config = dict(
    encoder_arch='densenet',
    model="model that answers yes/no questions on an image's attributes",
    dataset='procedural textures in two colours, tilted and lit',
    train_examples=195000,
    image_size=40,
    crop_scale_min=0.8,
    horizontal_flip=True,
    questions_per_image=4,
    encoder_norm='batchnorm',
    encoder_activation='gelu',
    encoder_depths=[3, 3, 9, 3],
    encoder_kernel_size=3,
    encoder_stem='single',
    encoder_growth_rate=24,
    fusion='prefix',
    fusion_encoder_width=192,
    fusion_encoder_layers=6,
    fusion_encoder_norm='rmsnorm',
    fusion_encoder_norm_position='pre',
    fusion_encoder_activation='quick_gelu',
    fusion_encoder_mlp_ratio=3,
    fusion_encoder_head_dim=64,
    fusion_encoder_fused_qkv=True,
    fusion_encoder_bias='all',
    fusion_encoder_qk_norm=False,
    fusion_encoder_parallel_block=False,
    fusion_encoder_dropout=0.05,
    fusion_encoder_inner_norm=False,
    fusion_encoder_positions='learned',
    fusion_encoder_connector='mlp',
    init='orthogonal',
    residual_init='none',
    optimizer='adamw',
    learning_rate=0.0025,
    beta1=0.8,
    beta2=0.99,
    eps=1e-06,
    max_grad_norm=5.0,
    gradient_noise=0.1,
    l1_shrink=0.01,
    ema_decay=0.995,
    max_steps=18100,
    batch_size=256,
    epochs=23.8,
    lr_schedule='step',
    warmup_steps=900,
    weight_decay=0.1,
)
Rows from block 15 of the image encoder of a small model that answers yes/no questions on an image's attributes, named by matrix and row number. Rows with one number belong to one channel. Each number is 128 + 24 x the weight over its row's rms, rounded and kept within 0 to 255. All counts start at 0.
After each channel's rows are labels from the 100 images, of 14848, where the channel reaches its highest value: "top examples" is what is common among them. Only what is clearly more common there than usual is listed. The data: procedural textures in two colours, tilted and lit.
# conv1: bottleneck pointwise conv (encoder.blocks.18.conv1.weight, 96x128x1x1), inputs 0-127
# conv2: growth 3x3 conv (encoder.blocks.18.conv2.weight, 24x96x3x3, transposed, each kernel summed), outputs 0-23

conv1.13 [122 126 128 125 128 122 113  95 119 117 128 130 131 152 115 112 133 137  83 157 143 129 157 128 128 106 130 144 153 125 154 149 145 156 137 141 142 128 127 129 127 152 148 113 136 127 141 255 128 182 146 101 149 118 175 129 135 127 143 128 131 158 133 105 123 129 141 116 135  79 136 136 127  66 134 113  85 167 119 124 129 134 122 130 147 100  90 139 128 167 160 114 150 129 123 131 132 145 129 128 128 132 146 176 135 166 128 151 129 125 100  88 126 137 117 134 152 127 144 113 154 147 128 128 126 170 116 108]
conv2.13 [120 141 130 106 108 131  79 120 152 130 119 139 135 134 147 168 109 122 134 105 206 110 127 118]
top examples: fine scale; scaly

conv1.50 [130 128 128 126 105  90 114 143 141 131 129 124 166 124 128 136  92 127  63 116 131 127 128 128 122  98 153 147 132 123 127  81 137 117 131 180 176 132 107 109 142 130 159 131  50 127 130 245 133 130 120 156 118 121 152 122  97 167 102 128 138 141 154 135  87 182  76 124 127 117  86 123 124 133 141 116 118 150  96 121 103 126 157 133 124 123 136 138 130 145 127 117 140  72 101 104 128  69 125 148 126 128 129 128 128 169 123 128 131 113 111 128 139 128 165 131 118 128 109 111 120 134 108 120 137 128 124 124]
conv2.50 [ 94 139 137 111 117 145 115 129 164 126 120 138 118 148 143  93 112 138 101 119 159  51 134 121]
top examples: seen at a slant; fine scale; black

conv1.16 [128 101 129 128 134 136  79 110 101 122 139 116 104 196 150 118 164 126 128  85 140 159 131 155 145 153 124 128 130 166 125 128 199 153 124 135 154 113 146 103 124 127 115 120 125 136 137 147 133  97 125 129 142 136 181 129 132 119 123  86 157  97 127 129  61 105 130 171 128 163 180 158  94 139 130 159  68 139 125 145  99 119 122 127 162 130 118 191 130 156 136 154 137 120 123 133 164 124 129 161 155  79 129 132 128 133 123 134 171 125 146 130 130 138 131 128 122 157 132 130  65 121 151 126 130 137 114 147]
conv2.16 [151  48 116 115 128 105 140 121 146 130 155 140 127 112 100 153 119 110 143  92 120 131 147 101]
top examples: seen at a slant; fine scale; crosshatched

conv1.79 [122 178  64 142 120 106 127 141 175 122 128 130 146 128 159 152 129 152  18 155 130 130 130 149 124 120 115 128 181 166 100 128 130 125 105 142 143 130 167 120 112 130 128 122  72 130 141 204 143 125 157 151  85 121 137 104 113 113 120 113 123 130 105 155  93 134 134 128 116 123 131 125 134 116 138 126  85 134 132  79 122 112 118 123 129  98 155 159 147 119 112 125 176 124  65 128 131 128 116 118 128 128 130  93 139 168  93 129 135 149 131 125 129 129 108 147  99 135 128 126 121 132  85 127 140 125 121 117]
conv2.79 [130 127 135 119 102 155 134 115 165 116 125 166 145 140 160 115 122 169  93 110 151  67 131 137]
top examples: seen at a slant; striped

conv1.12 [145 128 125  96 125 104 118 101 106 130 126 177 144 115 145 139 128 128 142 145 114 113  63 129 106 131 153 130 121 164 131  97  96  99 142 141 110 120  88 129 109 162 136 124 130  93 122 129 106 111 124 129 127 139 122 140 143 119  83 129 117  71 101 133 128 136 121  80 121 123 130 123 100 176  60  95 127 128 121 114 149 181 161 108 102 136 105 122  78 137 129 121 148 128  67  99  76  80  72 140 134 119 126 124 129 119 131 110  96 107 108 138  68 118 131 130 154  93 144 111 152 120 123 128 114 148 102 134]
conv2.12 [100 127  30 131 128 139 118 119 146 143 135 113 112 104 144 131 124 145 144 131 142 137 110 133]
top examples: zigzag

conv1.52 [131 151 128 130 130 136 143 137  99 128 130 162 130 128 152 109 138 128 119 136  64 130 153 240 108 132  56  94 130 169 134  74 148 186 164 128 129 141 129 122 114 130 141 125  71  97 141 157 128 129 128 152 101 137 152 108 102 124 123 151 128 159 138 134 129 129  93 133 126 134 116 128 103 184 135 129  78 102 147 132 127 140 110 126 131 129 132 127 158 103 107 141 130 128 115 129 130 119 104 152 127 123 128 192 128 128  92 129 128  74 132 128 128 125 112 145  99 127 141 133 104 161 151 106 124 127 128 129]
conv2.52 [124 142 138 119 134 109 140 135 145 122 145 130 120 136  89 119 122 107  48 140 132  72 140 114]
top examples: seen at a slant; fine scale; rings; crosshatched

conv1.81 [152 115 159 126 126 132  87 127 163 131  86 128 165 121 103 121 128 175 174 144 120 117 139 128 117 139 134 127 128  79 122  98 135 124 134 126 129 120 127  99 110 131 109 128 125 111 130 124  60 129 111 199 112 180 100 114 149 118 126 128 118 117 137 124 121 116 107 128 102 136  82 137 106 133 136 176 128 128 109 146  78 111 129  73  70 143 120 121 128 172 115  93 130 132 128 125 122 123 153 106 180 125  83 111 188  97 168 135  86 118 147 131 135 125 128 154 124 149  89 138 108 131 134 111 118 129 144 163]
conv2.81 [146 128 126  96 128 126 124 127 145  95 145 123 104  62  99 102 173 124 138 124 111 146 166 130]
top examples: veined

conv1.14 [134 140 147 125 121 124 128 102 157 126 108 109 144 125 139 129 140 168 185 120 118  92 141 129 125 138 147 112 129 143 133  94 129 121 205 128 139 129 127 104 126 129 118 106 127 122 131 125  75 189 128 120 153 183 117 131 171  86 128  95 127 134 107 128  73 120  87 128 125 152 134 128 124 128 139 149 133 137 119 123  66 127 121  84  72 144 111  87 122 182 128 121 117 150 105 127 106 175 108 105 185 120  91 113 130  95 100 129 117 102 126 130 138 120 118 128  66 135 126 138 108 145 159 128 133 130 127 128]
conv2.14 [147 127 121  82 129 109 122 128 138 101 143 124  82  89 114 105 164 119 155 128  93 156 164 124]
top examples: veined

conv1.10 [119 167 148 132 118 126 140 135 138 128 128 127 118 122 108  82 105 123 131  85 132 124 144 158 127  99 129 130 146 128 112 129 185 149 114 166 117 115  89 104 135 171 191 118 128 128 139 151 128 129  56 145 128 130 121  85 117 134 129  98  80 157 126 165  66 124 163 172 126 128 144 123 121 175 127 125 126 153 128 155  76 134 130 123  32 120 140 141 145 152 136 122 119 152 129 119 106 161 135 135 163 119  81 135 122 129 136 145 128 134 143 130 128 127 172 128 103 114 134 113 111  99 132 116 128 101 121 104]
conv2.10 [140 124 129 131 131 114 143 128 199 123 151 106  82 128  92 131 105  96 132 122 137 125 174 126]
top examples: seen at a slant; fine scale

conv1.67 [ 80 106 128 120 112 128 118 142 107 104 125 115 128 115 115 127  89 153  90 104 128 142 175 101 163 124 138 113 158 128 157 138 128 110 172 142 161 129  90 131 119 103 131 103  47 111 126 130 128  96 100 103 109  28 137 102 136 116 140 127 135  79 136 136  54 141 136 120 135 130 123 174 131  94 126  82 152 157 121 131  97 140 128 135 129 130 147 143 125 110 128 124 112 128 127  80 128 138 106 112 126 124 139 128 145 152 134 177 149 128 118 149 130 139 162 128 157 120 143 148 112 127 117 137  99 126 104  98]
conv2.67 [131  99 160 127 126 146 147 134 156 129 124 144 129 145 150 105 147 135 160 125 132 128 214 138]
top examples: plaid; spiral

conv1.47 [130 117 104 104 124 128 119 111 139 125 127 106 117 128 119 151  89 120  89 127 128 136  93 122 127 151 127 129 113 180 126 125  87 146 169 167 125 130 129 124 123 128 141 114 109 128 128 138 130 116 114 127 137  93 127 113 152 144 108 110 121 111 122 144 135 129 126  92 145 128 123 179  88  74  87  43 113 129 116  60 116 142 144 126  65 142 121 135 178 181 117 135 130 140 117 128 128 134 105 129 128 119 130 160  93 145 131 102 124 117  79 127 127 130 126 125 128  39 136 112 121  64 131 133 115 130 115 130]
conv2.47 [124 117  90 120 123 148 131 119 197 132 101 139 117 118 157 126 105 128 142 126 142 112 189 134]
top examples: plaid; crosshatched

conv1.57 [135 127 132 126  68 131 151 131 150 141 108 122 119  96 102 131 186 115 128 131 173 107 121 132 157 131 194 145 128 152 147 132 136 134 129  96 147 142 127 104  88 128 142 112  90 152 104 128 128 140 134 179 140 133 151  95 152 129 126 120 125 136 123 128  86 114 128 123 116 150 116 124 133 202  97 128 128 128 136 132 100 154 124  99 110 109  93 126 147 122  79 118 155 101 100  48  75 127 125 129 131  92 123 103 136 128 155 128 123 181 113 157  78 129 128 130  89 129 100 134 160 120 161 128 113 119 130 133]
conv2.57 [ 92 130 111 107 198 149 135 146 152 108 140 119 112 138 130  79 120 150 132 162 125 141 135 114]
top examples: mosaic

conv1.8 [121 129 128 134  35 113 130 151 101 168 122  94 125 132 129 114 178 127 128 140 127 125 134 128 126 127 128 128 127 137 152  96 140 130 144 128 146 157  81 134 137 134 127  77 117  93 104 106 127 130 122 132 135 116 128  92  84 130 125 103 128 141 135 113 108 166 110 113 127 128 125 146 119 127  92 128 135 142 129 139 130 144 136  93 150 130 130 142 130 124 113 130 148 132 144  35   5 114  97 127 128 114 133 139 149 128 119 116 129 101  93 166 128 124 139 117 156  76 126 141 129 131 131 140 132  98 115 153]
conv2.8 [ 90 106  85 127 130 128 142 149 173 138 130 109 114 121 148 124 101 149 172 174 119 153 147 127]
top examples: marbled

conv1.9 [127 157 125 141  48 139 134 122 147 140 125 147 133 120 152 125 128 119 127 154   4  92 128 127 121 130 153 119 135 117  96 129 102 126 126 119 128 122 132 108 100  88 126 105 128 135  99  47 121 172 146 134 129 128 129 147 129 138 116 119 151 146 145 134 104  87 128 128 150 121 111 131 130 156 162 127 133  87 187 104 124 108 159 117 164 147 155  88 122 134 124 116 106 130 120 128 142 156 110 125 138 125 149 127 143 109 146 128 129 147 116 128 128 130  62 126 125 121 108 154 152 102 124 108 107 128 162 112]
conv2.9 [132 103 166 125 123 108 130 125  81 120 116 101 122 144 129 141 149  68 125 138  75 132 101 126]
top examples: bubbly

conv1.70 [136 126 124 132 140 122 113 134 113 118 136 142 123 138 129 130  22 110 128 129 127 116 114 126 128  45 135 110 128 118 134 121 136 107 124 163 128 135 137 133 107  91 127 121 127 127 127 113 110 135 132 102 127 102  99 128  98 152  87  78  43  70 116 123 167 130  83 128 128 144 143 126 132 110  36 106 121 148 113 142 141 110 115 107 141 132 128 128 120 105  86 134 125 140 103  93 121 107 125 155 116 141  78 102 128 120 128 128 137 126 128 128 133 135  83 109 120 148 124 100 113  95 127 118 146 131 115 122]
conv2.70 [131 128  81 115 101 120 150 139 126 101  97 119 126  95 129 173 104 113 119  66 134 140 118 139]
top examples: labyrinth; bubbly

conv1.62 [125 136 128  94 114 145 165  99 129 128  82 115 115 105 147 120  64 146  86 163 157  74 137 129 124 126 130 138 128 133 121 134 131 129 107 173 168 127 133 128 107 149 161  79 130 144 130 182 132 107 138 153 122 140 139 151 138 145 114 115 135 128 116 128 135 118 127 111 140  48 136 138  97  76 115 103 122 150 153 124 134 137 128 132 112 128 132  76 147 122 127 169 104 138 158 110 128 125 190 112 127 114 147 128 138 139 129 146 125 120 116 100  29 126 128 129 120 126 129 114 144 166 143 128 169 128 136  99]
conv2.62 [110 202 142 142 137 139  85 132 133 138 118 137 114 127 142 105 128 118  98 128 186 130 127 135]
top examples: brown; checkered; ground colour: brown

conv1.7 [128 131  80 114 128 106 128 128 159 135 126 105 116 129 130 193  82 129  65 130 129 135 158 127 124 108 128 105 131 127 123 133 118 107 153 149 156 117 144 123 156 141 129  92 129 174 128 133 126 137 124 121 109 130 120 133 128 135 128 126 118 126  86 122 133 122 127  84 157 119 134  86  78 139  93  70 115 164 128  53 128 145 127 130  77 108 136 137 157 137 107 124 151 123 102 133 128 134 166 134 116 108 128 112 142 129 124 157  95 124  88 127  76 125 126 101 115  61 165  91  79 126  87 124 142 132 120 147]
conv2.7 [110 134  62 152 123 137 124 111 169 128 110 123 128  81 129 100 118 123 135  98 172 129 135 134]
top examples: brown; checkered; ground colour: brown; dotted

conv1.74 [156 199  56  98 151 127 126 183 173 129 136 118 136 134 134 138 138 149 128 122 108 203 130 128 128 142 138 126 144 134 114  96 105 129 120 165 144 128 131  90 157 126 128 121 124 139 125 127 141 128 130 124 144 129 125 125 146 124 125 120 128 181 119 127 159 126 109 128 162 214 141 126 132 132 103 124 126 133 101 107 128 118 103 123  84 121  97 163 121 133 120 129 129 139 100 130 152 145 123 179 142 126 130 104 127 130 111 153 112 142 121 145 126  41 121 134 148 111 113  86 147 170 143 127 136 108 135  86]
conv2.74 [161  98  57 133 117 130 152 101 129 148 146 149 135  76 108 124 113 130 129 101 126 129 133 134]
top examples: looped

conv1.71 [153 118 129 124 118 120  71 125 130 134 135 128 137 128 117  93 116 112  50 136 133 137  71 128 131 129 175 140 127 132 132 129 128 130 129 158 128 157 176 101 128 153 124 128  46 104 148 255 140 117 116 143 127 113 146 127 129 132 125 127 145 126 146 160 122 129 128 128 137 131 133 119 142 138 140 124 128 133 116 117 108 145 127 129 138 119 115 145 149 135 128 133 105 116 141 128 128 137 133 117 127 128 134 121 144 232  92 134  98 101 119 129 130 129 127  88 124 127  91 107 108 132 128 127 128 127  98 153]
conv2.71 [122 129 132 106 107 133 129 130 192 123 122 148 130 135 131 118 125 134 117  92 159  55 147 123]
top examples: seen at a slant; fine scale; striped; rings

conv1.92 [120 136 114 104 128 113 106 185 128 109 121 129 140 129 137 120  74 127  46 109 139 155 127 106 154 110 111  97 169  97 136 158 114 129 124 155 134  83 136 132 168 130 115 118  95  97 128 139 148 147 136  91  94  61 128 137 136 128 128 127 128 122 103 120 103 146 138  92 133 128 139 127 118  96 119 103 128 144  86  91 119 110 116 128  58 137 143 134 133 173 143 115 112 120 122 128 128 146 151 109 120 126 128 110 131 191  99 164 147 119 126 128 121 148 131 155 158  68 113 100 129 154 103 175 129 125 139 145]
conv2.92 [150 123 127 121 102 144 129 113 172 111 119 144 132 120 161 111 165 128 131  83 133 121 196 139]
top examples: plaid; spiral

conv1.84 [162 121 128 134 134 121 131 130 112 130 128 127 144 140 128 128 139 132 103 128 109 132 116 255 123 111 128 119 128 128 121  73 132 124 132 121 140 120 161 133 128 132 113 126  67  77 144 160 128 127 142 168 129 138 126 131 145 138 103 132 131 110 128 122 128 137 100 129 162 141 143 178  93 195 134 136  69 128 163 128 128 141 128 111 147 135 129 128 128 122 116 135 132 163 109 134 142 101  92 127 131 121 131  99 149 128  97 131 131  97 146 127 128 124 131 157  98 139 146 135 115 171 145 110 122 142 125 122]
conv2.84 [123 138 133 120 129  89 147 127 143 134 151 133 134 133  82 128 126 117  50 137 134  83 133 109]
top examples: fine scale; seen at a slant; crosshatched

conv1.3 [133 139 142 102  91 106 119 183 134 112 109 110 144  48 135 112  62 123 118 126 128 111 131 125 142 127 153  99 123 141  84 130 127 113 128 143 150 136  93 169 131 133 129  86 128 126 134 143 133 162 127 181  85 198 132 126  94 123 129 136 168 132 130 128 116 119 141 103 126 127 127 132 120 177 116 133 132 131 128 123  77 102 112 106  72 132 127  97 134 160 141 109 139 142  75 118 119 177 133 101 131  74 126 118 128 130 108 127 107 125 151 130  81  99 128 121 134 116 126 116 156 169 114 127 142 105 124 152]
conv2.3 [122 148 129 125 138 129 118 141 143 145 139 120 110 134 120  31 166 154 126 114 139 129 121 135]
top examples: spotted; veined

conv1.41 [127 139 132 115 103 128 116 120 130 158  64 128 133 124 106 107  99 145 128 110 255 126 150 118 134 148 156 133 135 141 128 186  96 153 131 131 142 127 119 119 101 100 175  87 135 142 111 145 140 128 133 128 127 127 121 103 153 134 106 129 152 124 143 126 128  91 150 129 125 123 131 128 153 158 130 128 128 120 122 127 106 126 128 144 113 123 128  57 128 123 152 184 103 114 122 128 126 118  93 122 105 132 133 124 142 133 154 153 128 140  93 130 126 128 129 168 128 129 158 126 120 160 155 127 125  95 103 126]
conv2.41 [120 168 125 117 166 112 133 180 132 133 110 148 116 143  94 108  95 125  77 129 132 124 160 115]
top examples: coarse scale; plaid; spotted

conv1.17 [ 92  87 119  96 154 113 127 128 139 131 134 129 198 139 134 124 126 136  80 134 146 138 107  90 175 130 138 129 146 130 132 163 117 129 117  99  98 138 130 128 142 114  93 147  96  69 133 124 131 121 147 127 124  31 134 126  87 127 124 117 130  95 132 128 128 133 162 115 101 132 138 129 139 132 136  92 140 146 125 120 125  91  92 133 111 134 123 155  87 141 126 111 125 128 151 128 139 102 136  79  91 129 127 103 137 155 136 151 133 109 127 133 126 200 137 133 134 125 107 131 173  70 120 189 122 130 150 112]
conv2.17 [142 121 159 126 103 140 130 100 136 129 122 141 125 140 153 124 182 121 142  62 136 122 175 139]
top examples: plaid

conv1.37 [163 144  83  90 114 128 134 155  98 149 127 124 129 127 154 123 130 136 147 128 128 127 144 128  59 134 137 128 182 133 123  54 130 128 116 140 131  89 129 143 125 153 152 121 134 130 128 116 100  85 119 166 116 128 127  81 135 100 143 127 116 142 131 123 139 175  99  91 101 144 133 124 146 153  71  87 128 125 119 128 128 124 144  76  69 125 137 115 118 128 186 133 128 117 163 115 108 128 129 119 145 128 120 101 141 114 133 177  95 137 133 139  93 115 137 159 107  93 198 110 108 128 128 106  99 146 123 126]
conv2.37 [117 135  33 124 123 103 124 105 135 139 135 126 125  91 123 136 112 130 147 119 148 150 124 133]
top examples: coarse scale; labyrinth; looped

conv1.76 [134 124 203 142 124 129 168 141 183 161 105 158 132 128 171 141 108 145 132  94 116 128 105 132 132 127 137 167 121 132 194  74 136 153 114 133 163 152 146 128 169 145 187 126 127 114 136 130 121 148 129 105 139  99 147 110 129 114 121 144 128 136 148 126 128 130  53 128 135 128 145 170 131 149 127 124 148 141 129 148 120 102 144  85 143 188 147 159 129 105 134 120 102 131 114 116 126 128  93 120 133 128 128 151 143 112 127 116 128 114  87 142 176 125  58 150 125 109 131 149 155 128 136 165 148 115 130 126]
conv2.76 [130 151  98 113 125 106 146 100 143 119 139 164  88 112  95 121 117 119 185 170 122 130 146 110]
top examples: marbled; coarse scale; cloudy

conv1.24 [119 111  35 117 128 135 132 126 119  88 128 145 120 130 139 128 131 128 100 124 127 133 126 128 127 128 142 158 115 110 103  88  86  79 146 156 123 168 136  96 144 149 129 125  76 141 131 143 145 128 105  84 128 127 142  51 113 133 157  90 126 131 127  89 123 128  95 128 161 128 132 110 119 129 121  83 128 149 145  79 110  90 119 132  90 105 121 133 166 138 109 113 152 140 133 132 134 135 134 146 127 113 129 122 115 144 104 125 133 131 151 128 140  58 106 119 130  68 157 104 138 121 105 119 124 111 149  66]
conv2.24 [135 125  78 136 137 138 151 130 152 134 135 157 132  73 134  73 118 168 139 120 124 122 159 127]
top examples: brown; striped; rings

conv1.2 [168 132 134 137 127 119  98 171  81 130 128 129 145 126 128 147 128  98 111 119  46 126 130 180 105 144 133 156  99 133 106  67 189 144 128  74 119 164 152 130 101 129 127 125  43 124 137 145 127 127 146 128 130 128 150 146 144 147 114  98 134 161 142 118 128 128 116 134 157 135 118 146 105 116 171 133  62 152 119 129 128 157 127 119 139 141 121 134 108 122 128 128 126 129 135 107 135 122  79 131 133 126 128 115 128 128 144 106 150 127 127 128 124 144 146 131 141 174  95 128 121 122 177 102 133 202 127 126]
conv2.2 [118 145 150 113 133  85 128 130 139 140 139 137 118 133  97 126 125 105  73 109 129  60 128 101]
top examples: fine scale; seen at a slant; crosshatched

conv1.20 [149 144 133 165 118 137 115 151 132 112 126 123  54 142 117 148 138 128 132 100  80 149 126 142 132 114 163 129 102 111 125  98 129 110 137  64 121 128 110 139 151 109 114 126 131 111  57 126 134 131 113 103 130 133 154 127  99 140 124 131 144 101 127 120  54 129 128 139 132 149  93 154 109 102 135 146  79  95 124 132  68 134 123 114 131 133 166 157 127 135 133 108 104 174 109 124 146 149 147 132 128  97 128 136 123 127 126 132 184 128 144  90 110 148 157 166 120 158 134 155 154 130 198 129 128 152 151  99]
conv2.20 [134  35 130 129  97 138 119 111 129 156 138 132 129 122 119 124 135 118  92 115 115 100 134 128]
top examples: seen at a slant; fine scale; woven

conv1.43 [132 111 127 138  95 137 116 124 133 132 126 133 112 117 147 125 114 113 126 101  52  85 157 128  66 128 131 115 140 102  94 140 117 119 133  63 128 111 109 106  63  91 124 123 126 131 109  70 114 124 145 124 122 128 105 134 104 134 111 122 151 129 105 122 116 101 144 128 141  92  79 126 133 121 182 127 127 112 147 100 133 111 106 133 166 148  67  88 123 137 106 130  86  99 111 125 130 179 130 125 128 148 145 126 113 121 147 140 134 157  70 125 129 143  81 128 118 128 136 144 117 147 121  66 108 134 130 105]
conv2.43 [131 132 185 132 130 110 128 123  93 129 119  95 130 161 134 156 141  71  83 128 111 126 119 123]
top examples: bubbly; furry

conv1.44 [124 128 128 114 129 142 120 124 137 143  35 121 126 133 132 123 112 153 128 127 236 128 115  99 134 134 129 128 128 112 133 135 129 126 129 138 140 125 130 119 109 132 174 115 130 132  56 141 128 133 125 103  94 134 125  80 140 131 100 126 139 126 125 100 131  93 128  34 118  80 125 128 128 128 117 128 126 145 128 132 129 128 139 119 115 129  82  39 122 115 130 114 156 118 128 128 127 119  88 120 120 100 129 129 185 129 140 137 124 132  98 125 112 128 128 150 129 128 127 112 165 149 162 128 127 128 117 150]
conv2.44 [ 88 209  76 126 148 119 123 152 131 129 118 140 119 113 118 130 115 137 124 131 139 130 135 100]
top examples: coarse scale; plaid; mosaic

conv1.42 [121 127 114 127 130  91 107 126 126 132 128 128 126 110 134 137 134 141 134  92 134 144 131  63 121 117 131 133 134 108 150 126  81 122 125 129 118 172 122 122 114 100 128 135 130 175 127 114 128 191 133  88 152 101 127 150 140 146 129 132 128 123 101 127 148 148 128  30 135 142 143 151 129 147  81  17 144 127  72 134 129 124 127 122 103 159 168 145 128 127  98 121 109 113  83 112  85 104 140 124 100 134 118 135 150 127 122 139 118 141 115 152 130 120 129  84 128  95 128 126 122 135 129 133 121 113 158  95]
conv2.42 [ 66 116 109 112 127 119 131 124 160 149 120 127 106 131 133 166  66 138 144 127 132 125 165 132]
top examples: coarse scale; looped

conv1.53 [116 151 102  94 145 104  79 161 109 138 129 128 128 128 128 129 114 131 108 128 128 116 146 129 111 124  83 107 128 128 128 128  65 127  78 160 109 125 146 124 112 163 129 101 130 119 131 151 125 128 121 128 146 137 103 151 135 116 124 139 112 126 124 125 136 167 124  83 123 104 138 147 149  94  51 112  97 104 124  97 149 158 146 120  88  93 130 129 133 140 152 135 130 146 101 128 137 124  59 129  84 128 127 111 129 117 162 148  68 137 103 128 118 126 109 131 175 117 130  30 112 137 171 122 138 129 116 130]
conv2.53 [125 153  53 168 115 118 122 103 138 119 129 133 129  95 109 124 127 149 120 100 166 139 108 135]
top examples: crumpled; zigzag; studded

conv1.31 [ 95 153 114 130 132  99  98 117 150 132 127  85 148  83 139  66  78 128 129 121 134 112 128 100  68 123 154 121 133 133 137 124 114 135 130 148 146 142  83 106 125 111 129 130 124 148 126 111 123 113 110 134 174 126 117 135  84 128 163  80 127 125 124 107 128 162 113  88 127 109 128  77 136 115  84  88 124 127 111 145 148 130 129 118 127 129 105  95 124 115 136 146 126 126 103   1 123 128 133 154  92 128 128 133 174 126 110 131 133 116 139 131 128  84 127 125 142 130 165 104 120 128 128 120 127 129 106 131]
conv2.31 [122 106  97 139 107  78 126 155 141 149 131 123 133 108 124 150  56 144 137 105 141 127 148 145]
top examples: labyrinth; spotted

conv1.40 [120 119 147 128  33 104  91 129 160 127 114 109 136 128 112 129 168 128 131 108 184 115  96 144 130 129 120 115 151 126 130 155 100  91 141 128 132 163  79 123 107  84 123 128 124 150 124 139 129 152 184 106 128 183 141 121  79 112 127 130 128 139 112 136  84 117 116 129 101 150 118 129 121 127 120 128 118 102 130 127 128 128 131 125  86  82 126 111 130 127 163 149  88  73 108  91  86 141 128 105 134  96 129 124 115 133 110 153 135 152 139 157 116 123 119 148 128 135 119 125 153  55 153  96 108 119 100 110]
conv2.40 [158 120 127 118 185 124 117 190 136 125 127 122 116 125 104  67 140 133 116 131 104 134 128 139]
top examples: mosaic; coarse scale

conv1.4 [118 162  92 133 111 129 130 106  76 131 137 135 124 124 146 132 114 133 121 122 129  52 131 135 126 130 125 128 128  73 129 134 132 133 128 128 131 131 128 133 120 137 156 137 128 145 100 131 151 116 130 127 162 128 139 120 146 129  83 131 255 121 124 118 178 138 133 115 127 114  98 116 101 127 120 125 123 128 157 130 134 116 129 122 116 119 125 137 148  72 134 116  96  89 143  68 144 129  90 103 123  93 148 158 127 128 121 130 130 127 143 120 128  86 130  85 170 117 121 117 140 125 138  98 124 159  89 139]
conv2.4 [109 168 142 133 141 110 124 162 120 193 148 154 122  86 107 112 125 146 122 134 146 120  96 144]
top examples: spotted; dotted

conv1.33 [143 137  72  98 113 151  84  89 131 104 110 124 140 126 125 115 128 164 110 126 129 104 136 138 140 139 104 122  91 109 131 127  76 139 140 169 115 117 125 130 132 145 108 124 129 131 124 122 139 183 109 101  90 127 157 136 118 187 139 114 132 173 139 151 112 194 128 137  99 133 136 163 128 144  90 119 129 130 135  72 139 163 144 140 129 120  74 126 145 123 152 112 115 123 148 134  98 129 146 124 130 126 126  68 105 128 127 132 130 107 132 128 127  94 128 180 134  46 118 129 128 126 195 130 103 134 130 115]
conv2.33 [164 114  75 163 122 115 119 151 136 154 145 124 130  83 136  91 157 101 123 123  99 117 145 128]
top examples: zigzag

conv1.34 [108 128  37 102 133 129 105 129  95  94 126 173 110 103 127  95 105 185  61  89 127 140 122 127 143 134 136 110 114 116  95 100  77  94 136 175 148 158 144 126 133 127 133 122  53 101 150 148 131 127 134 148 147 126  89 128 123 147 126 163 126 146 171 157 126 142 126 134 127 133 133 134 132 111 137  94 131 159 137  77 116 144  86 118 128 131 130 128 143 101 129 127 128 138 138 125 146 172  91 136 123 127 127 127 132 128 170 143 128 155 169 128 156  90 129 124 110 117 124 133  88 145  98 134 127 123 133 131]
conv2.34 [119 120  88 144 141 119 174 141 164 116 125 177 151 127 139  98 136 168 144  92 112 114 137 136]
top examples: crumpled; striped; rings